From a checkpoint of a small spectrogram FSQ autoencoder.
Training: adamw at rate 0.0023, 8600 steps.
Rows from block 12 of the encoder, named by matrix and row number. Rows with one number belong to one attention dimension. Each number is 128 + 24 x the weight over its row's rms, rounded and kept within 0 to 255. All counts start at 0. Numbers have three digits each. After the name is the row's rms in percent of the matrix's.
# v: attention query, key and value (stacked) (encoder.blocks.12.attn.qkv.weight, 432x160, the v third), inputs 54-107
# proj: attention output (encoder.blocks.12.attn.proj.weight, 160x144, transposed), outputs 54-107
v.87 068:121130130174114128129172082130119127110146141118111122143117128154158161135103089128162096144123133076124143133117133111133098081123126117144130118108090192087147
proj.87 075:125132111105128121132099155119159127140127129114150152135131163136187109142121131093131152117098118184167112131165143157123156130137119127133127160125128086144148
v.88 084:113130127124131109079062105141137108092164158104132141159124092163202117137108108163120113108156106145138146136153138143109138152148098121164109163119084152108144
proj.88 093:139112130145130134196193151110096149167118117176119090122118141110070134167136171074139100139124134098137134128066116104190120134108152126132124108126138057141096
v.89 064:096135132112135120081096086115119151083131119126145169153136079158151166190139152125127081126126155123127111109120116149095154161149167121135149118129129073095151
proj.89 074:164144134153127121170177178148106125183129132115137088117098154118037081120099149129124142143171126168119158128106159105177086139099115125159070120128110128120120
v.90 106:141171124125137131119175121113127169123131118114175158143112066097121154093116140082137093121119167109131107095118137131099074150172139123124158162148120090106107
proj.90 112:117088118144129121189128183139153092111141137125133100093123188190087093149100100173118137147127123127126137129125120093151152108108103126151085093128120170145160
v.91 069:111163124156129121148160096174121164085181145148125163157120065132140087127142132145101114111128117157131143138130133115138155128149134132119117086131089154085142
proj.91 071:133129127079129127099083146107116139176112128097148170117102180104134158147116157069128134125146126102128112132114116097122115079164152127177107173128138124163168
v.92 065:104118134107119124134138123136061135191101143096125125109144160164104133180144107119084143162149108095123099139152108087144145121120178134098111123135107120135109
proj.92 074:146142132146129134103096145129188139090130122163125133107106080084138124055132135147133140112122146184103140131156104137156135109160096133095152127123139152162159
v.93 065:097130124126135100140159148156124066110168125108136144142130144149106127152131170126169133099144123119103138121113145158099144124143147127196120149116146085164113
proj.93 072:157141109082131125099089127107156139161142131130121122112144082128136123145094102124120124131122126127176157128136140073158097155076100127084114118128120183104150
v.94 065:144120129161126114161189117095119134082102142146083135150094135086118118093125123124067152113164129112106138150132091181108120123105139146115151118133118156154111
proj.94 074:105171129133129129131085136138134121134111125131163140111126068159151129162163164145142126130113132129141112125097127078099131172111124126144101133128119064111109
v.95 067:153154129124141142082128119141146122157132129153142099134114119156188117090114097101177124141076130155119130136125135097103096097134068101189132156113116125120166
proj.95 074:126119127138126127175122124113064116078123131103110127146163168104100119164159100166132127123189137107120127126150132183175140129141178129119121111130128111129082
v.96 109:129123123103129125115183169165136111104156093145157181110118064122138089162183173099130108102160128134115182107104131169137087150144128132148121113132186125146133
proj.96 100:113102077138130117157084130094088103145121135130116094136148178142102165105076098134127141141057126096131090126149135070121164091117137126151113121132112106137149
v.97 145:119112127156127120113092172122125166073098154139125106086127101121106148103123151133168119107125130144117113131159126112106197090071155106111135097124087121100084
proj.97 143:132129145132128129148164092147087097211114124127110117181105131125133079153102108147103126131153118121147162129065110124185033164147134133117113158127136104130129
v.98 199:126103128162131143136106156133113163093100129147131099118115154122125135150093149144142158125127142129146128137171124115123123131072155118109169113117113106109077
proj.98 195:147149167086129131154152097137100121186133132095120136157156090099128114124159109119119103121136108127127157134063112125169103159131129130140123170123126102135134
v.99 081:121087135125134160109108117102100163057098134141120101120101092146133117139120147118129158109128153151124139129122129155139124162108146123147155107130116096105124
proj.99 080:136138152144127118165144133135055107200122128104129120143106152121104078149133104180112105135110133114104150128114138071149134082136147125128133172129119123124125
v.100 104:128083128115127144135122132141151101167141107191106074135141172131102098109136108140088144184114149117126142138082139121157118183173082114127107147128181158139189
proj.100 115:135171145140125127119127122135140148118147130092145176137159147096159190134132154139145122128118125159134088130172130165087171097139161128124178087128127124132083
v.101 159:148108127135128141157114109158143110117128136163084096148128124127123116170108064135072145162087135118140103143096126131137128137160102136163133128134136125128149
proj.101 152:121157152123128131103107144140146161130137121106172154119145140099142137120154194139147121126168147160160134127174121124091135136111130124106156124126136113124120
v.102 060:131174132196125134065147126086093129081115119113148166140115120153109118175106136199108132099156151116105153130148126170107147154110170131156141143135108090149108
proj.102 068:152094142077125131152145091142145131168122128111109135111104113142141127090120105046120129150094129137141123132144153086143094109116068126132101112129114138123185
v.103 084:122136133181123104129095119151089121108088175111103099161114148153150126117130105135141123130080112135105090137165114098097134068090144117125116142117085165106116
proj.103 075:140134139091126144119123123135178159130114117122140140140164117110153098121114127158124123134160116148152152126073122138144112184173113131069125137128152118122142
v.104 066:138126124107136173096119133087141156118090134086128090130101130120158082095114128146216140109143156099133132115134114146134082125071100118148162143114093140121152
proj.104 067:139134161184130119169136141155076084164114132133121104133147111147108142186134084123108136119090115141109152129129151123128133122121163128105104153127123125113088
v.105 076:135137123136125126124186127141122142191155108113150123113141152145092158108138155108185119135087108178114184126118136124097092078129111113122140133125127113163145
proj.105 075:140125120070130133118073160111102113098117134149134150114136132145153087130136104152128142106142133091101090126147112154134167164148163130123089089132123209100125
v.106 074:083154134137135095088132127093117182146141117135167129133131124145126081102115137182128115133166157138132128130126124103117115143147130122097096140102157165107139
proj.106 076:146106098111125127164108126083153112116124136126105154120106159130157185116140133062131123134058123107121124129138139138175148081149165133188126136129126107160129
v.107 095:117144136162138130101117133075101155102094127100142083133100154138110158101131161126187151121134141126098129127162131114115117111082165098072144123126130173126109
proj.107 086:138111146111128125146145082161138112144116135135117106147152112131140029152129071178109119134107116126142142129076113120161121120134121133147110147130127107128120
v.108 080:125117133157148118114108177077123100151105131115131107142126174110147205118109090146151157130147131095133091137127130118097146131112146121155125161104166141156108
proj.108 072:144142157099122130128147044146143153122125125135103113141153084084127125107134157130116127136136147151140150132139124150189133142139067128085122120124127150127142
v.109 068:117133133117139151121147093162138123140128119185119065152126155112107116113123166116135166156114163096137165129118152098184084127170104123054116142101154147121170
proj.109 074:140122134158127123122100189135126131141137131106115171131198176128170143122135118103137129126130119173135088127155135159077171118118171128168157100127135144142076
v.110 088:113126129140141105140122170119178084184117093152127123129139173107105200094163152076129145112127148157119078109119131153120141141130150120108128145125191129192120
proj.110 091:138126121149126134125174094164143150077141135087125130171163067148158119147091112160127116138148119104165148132084124135132106137106093127136130088128118148103100
v.111 073:139181132162145157138157113142135128137127113174114125141103106124111140131133164081121145146153167195096113114120132115122085104161127133134127093120177146140123
proj.111 079:138091133124124123125119161121150147104131134088158160115152169152158116127096104134131141124066122055168155131126141132135148116123146125140137161127125153120132
v.112 112:109116130157147088121093145158125130115125139155126139121112132174125138114165124129130140107106142180117104136171132128119129115118153119103131123111142169127114
proj.112 111:137126120115125141161145118135124135152109125093124118190163127108138083147077114168126097143149113076164147125034116111136126146130116129138118115130131090114126
v.113 071:144150123180126144118121136125124148066129121110148127165106082110177106110140142178174125067155112155131165126146111152124091113089124124100158101128138200148100
proj.113 092:110101127083129127130164091123116130170116133112119107116107127133102108165153113081127127128122111073099110132104139090122124126118105127181125161129118046104131
v.114 072:113086125092109096139154152164088090175135124134138188116144147165144143176167084085083109144088114135109075128114126129165150111129143139192107128131150136169125
proj.114 083:139172118128129136141116117124196157040135125139126103141130099072096113085101174183130130138161130144156152124138109127095121175167094127070147110129140182116166
v.115 099:127153134113125103117165110093137086180133099117143170134132158136121170136154117099119130162134133080113114112067120133087103151157110119121117174116196163168157
proj.115 103:124127101146127126144116135143177141052146138140132109116192120136134138099124131167133136136098129177136116130210136154142176112082126128132125060129112129131110
v.116 071:143134131123143144148169132157135099164138086167122152140108117108125097153178165122098159149113145137091123098110136158130087142131133141179152145138190155170100
proj.116 073:118127116097128124150142097151127135060146137105152134149204107157146182126095109145134100156127143124165137131136114097102152103116099126111135087130109171097157
v.117 059:129203141173122152102088129106120166097103138129141146168106100122184084104138134177130139115156155153102098128171103144116125152108162127135157118135123166137092
proj.117 065:116087131113127117159198081130119112133110134124148090127137154154113118139090116098122125161066127095139169127079126093143135089114075127151110137130122085134169
v.118 088:128089122079123158130103134111112154130146136135136061112168142114128153127110115070118138144098135111113121122099131131161160160145106126154134090146095058101134
proj.118 090:111133129181127114141122145117129091146136125144138183102033130108098139119136139194129122125157138141139131131163132151139125095112178126114144150126144187149128
v.119 085:138127122133119089128158134136107119189129143104139164102153155155118160131146066142132079137146111133121104132139123101053167083122115124158113166129076101145129
proj.119 083:126146128115130138123102125127187121071126122149113104130122095098111153111097189110126147118147115160124145127140103164182091193146113131072110096127144169122132
v.120 160:122142130138126114106133125104102157114115122099148178093119115142138131094153167142182117118138133146105145138144117113091141103067155120095130143114116142116094
proj.120 147:139119125106129131137135125115113086156123136137098079168131142133110107132111073123106143127125108103109121127106126121193123138180131133150111115131115103137130
v.121 070:129136133147132128138092120094145140105107128142127136143122137107131151077135112078080165137127159143123084106102134127136149171132155114068141133131170159129103
proj.121 068:132150168161124123123179107150117112154136136114136090125110096124100101191108107210117133150139137131121163134121125134120142102076124127151098112129113073133125
v.122 053:115114118148127117166041154116163120117167135159143178168154106075162124081099089133134114100113122112122129129096147140112154131137116124109121132125107142118093
proj.122 068:114108132118127129096185082101139126162126129148092112129052130079089156194152174055140126131170130074143094129152103121158116134122112127157137141125130097128133
v.123 075:110126132141118150053151150115136167113129119114156101136104152109175158127133135151163132111126137079111100127110119117111093154110099109111162124115160168142105
proj.123 077:145085131105125128213113118139127100167123137112107128142143141128079064143140145132127138141132129141162140135145145130160132076128151127191123144125110102117150
v.124 108:145116121075145125148152126137121085168162087119150122132160153137120168166151152068134121147149112145116154104121145128139100105167127123174112128143169109168135
proj.124 096:134124107145128126119126137123184151055132137159143135091126096112100137088105119152134145120096155077152130128175113151136156138083124130094137100128121205110126
v.125 118:122110125103131096114162123176142131169160120142169118098134114158106147126192135081121096129127130167100152120124140112126096108151108114111115118126151166149158
proj.125 105:131120104132130141165098152118127136068117132114090141181150165117144094141055138190138145122108116118155087123128112139124156132137138132158124108132126117113102
v.126 160:109146128107120118151152101131104110174146114119129168175125130161154089106132092133077135150116139137103113139084119136143110162177121154135095143125156129153164
proj.126 161:141138114141127131110087155099183138061128126135149129074137153115124174123136164104156131137119139114127103123194161128099181092140123120143143119130122158138126
v.127 059:122170131139119112133171113155125165126133131126142153142110108155133105096157152105103108115152146184107180137133125162137076120138141137094125147111102129121116
proj.127 066:130087121126127137122104146099084137099140123191139131135178124141143162163136119132138119138091118054119144125140153057120154147119089128172096115133133125123104
v.128 098:148129136149127167133110124115104111133093157130084100136106139137115101128075109141099142168104139100145096145145110096136135109098125126174132146118089130070112
proj.128 093:127170165122125122116115133146122145122136120151165148110150129110191147130164110119128127120140139172123160128124134149114124160167152127047135139125142130137143
v.129 071:125111125104131106166102148157169098094136151157129180139127082114126134116110065136095144103139124165159109144111150145101175145153141120115113126132157114102123
proj.129 076:125139126134129127074125116121101134186120125104124078143120160114110138144107179078132122142178133132103120123125118085133120141129092125157116115131117083157133
v.130 067:131157119156108139172141091072139142108140144110096101113134137067073107116108147178170143143119133147146142136138113135156139120109123132132148131143074107121133
proj.130 084:107136144099128120086120109124083129125144124128151167096098095193190149123166061100117127099138124143101109129117134130077127140161159132108136134128140177125144
v.131 097:136154136141118153117153107078120154099135108112145127128107101107131078120118182195176147136135141149151170134120128123114095135117138127121131148117161166099127
proj.131 109:126125123096127113117118127115104101166138140123125113108117154156131172113183071071116123119102122096066110131151137137148182102137143131154121111130108097148123
v.132 085:110142139166130136082146144076113169076118141097151098138123135103120128114079121168163158123133154109125127131133133104137112164152139114097143144109134096084120
proj.132 077:144112145121125119157076098134140085216109133161108118130085168131111126132139101119129118137088146102147102130156138135141147085093161128175120150126121140146135
v.133 115:140115134146140152099125142070116116108123111110151103128117147131108141132093163139195158145174127121132181127146137114136099113118125113153133152109160143112101
proj.133 115:156147147097124120119116086145092121169127136154120131123137123108141129110169083136114123117051155087109099131146125161148167120119166131096130121129116137131150
v.134 112:089120131084122109097144124132127137146159113130160143094160135147125128139178164124145114133133121140107176118112151101125120146149107120106105133127122131138170
proj.134 099:144128088148130129151130136129158109105129139142099110147121132139092130107091123157124122128102123123125057125158110145138155096123147133146113073133121149144092
v.135 074:122139119143131098140174118182111116073184126164133205152140096146109065132152078170091110121162130129130155145129150149151130161159115137140115124142116143134172
proj.135 067:120140098125133120085073156106166118170113127124152086120126167129118184148077167035128124139083107155100108123137094081094145112111128125146122119132127097163125
v.136 098:123126125123128107168171120192142131121145112134124191105112096133107086131197126107126119149120127157134148134111139128109085097129113114123110150128179203127132
proj.136 095:126141122108131127104116157125108114117132135143135074154181153144150154138075114161133118129121115113105091126132105116105183163143126130127126077132123070137143
v.137 079:128127128131123129127133140057113154067103124092129114141133152096129126123109103196125169145128134114123079133148126109095132150112147115137141156124159154109122
proj.137 071:138156178131123125078128064166172115187125133117145131114079076122100132106147098117111109132166142155131165134088114147187156123126112132084106124126116125149127
v.138 071:101067123091114136119124145144144138152148126137123114099152145109146127146110102113110133117157124107147110130086126142171180191142100141110135119149130085136121
proj.138 073:137139134165131127155138125150121146129140124107094166133096123112099204116129173131140115146138129158151110130141139128106088090123166124144174140124134115135124
v.139 094:093126124135117072150116128119114174122133146132132148127154148131120109054137119160128115118120130149100127151153118135082174142118131122093115141129100122149162
proj.139 082:135139138142126141093135097096141106176120124113127121142056122127117159168124141100121123124149113147098123129085120137178114128158138133145130113127137118136052
v.140 058:158122130128140148119121102106125134140106141109136098132102114119154082124183152063146144130073125146075142117141125140185093096132142133150140121134102163143113
proj.140 082:110122128109129130182112144147108120073140131142159117140169135127115063168122134218134128127121147145185130126113122133073130153124111126128123140131123171093177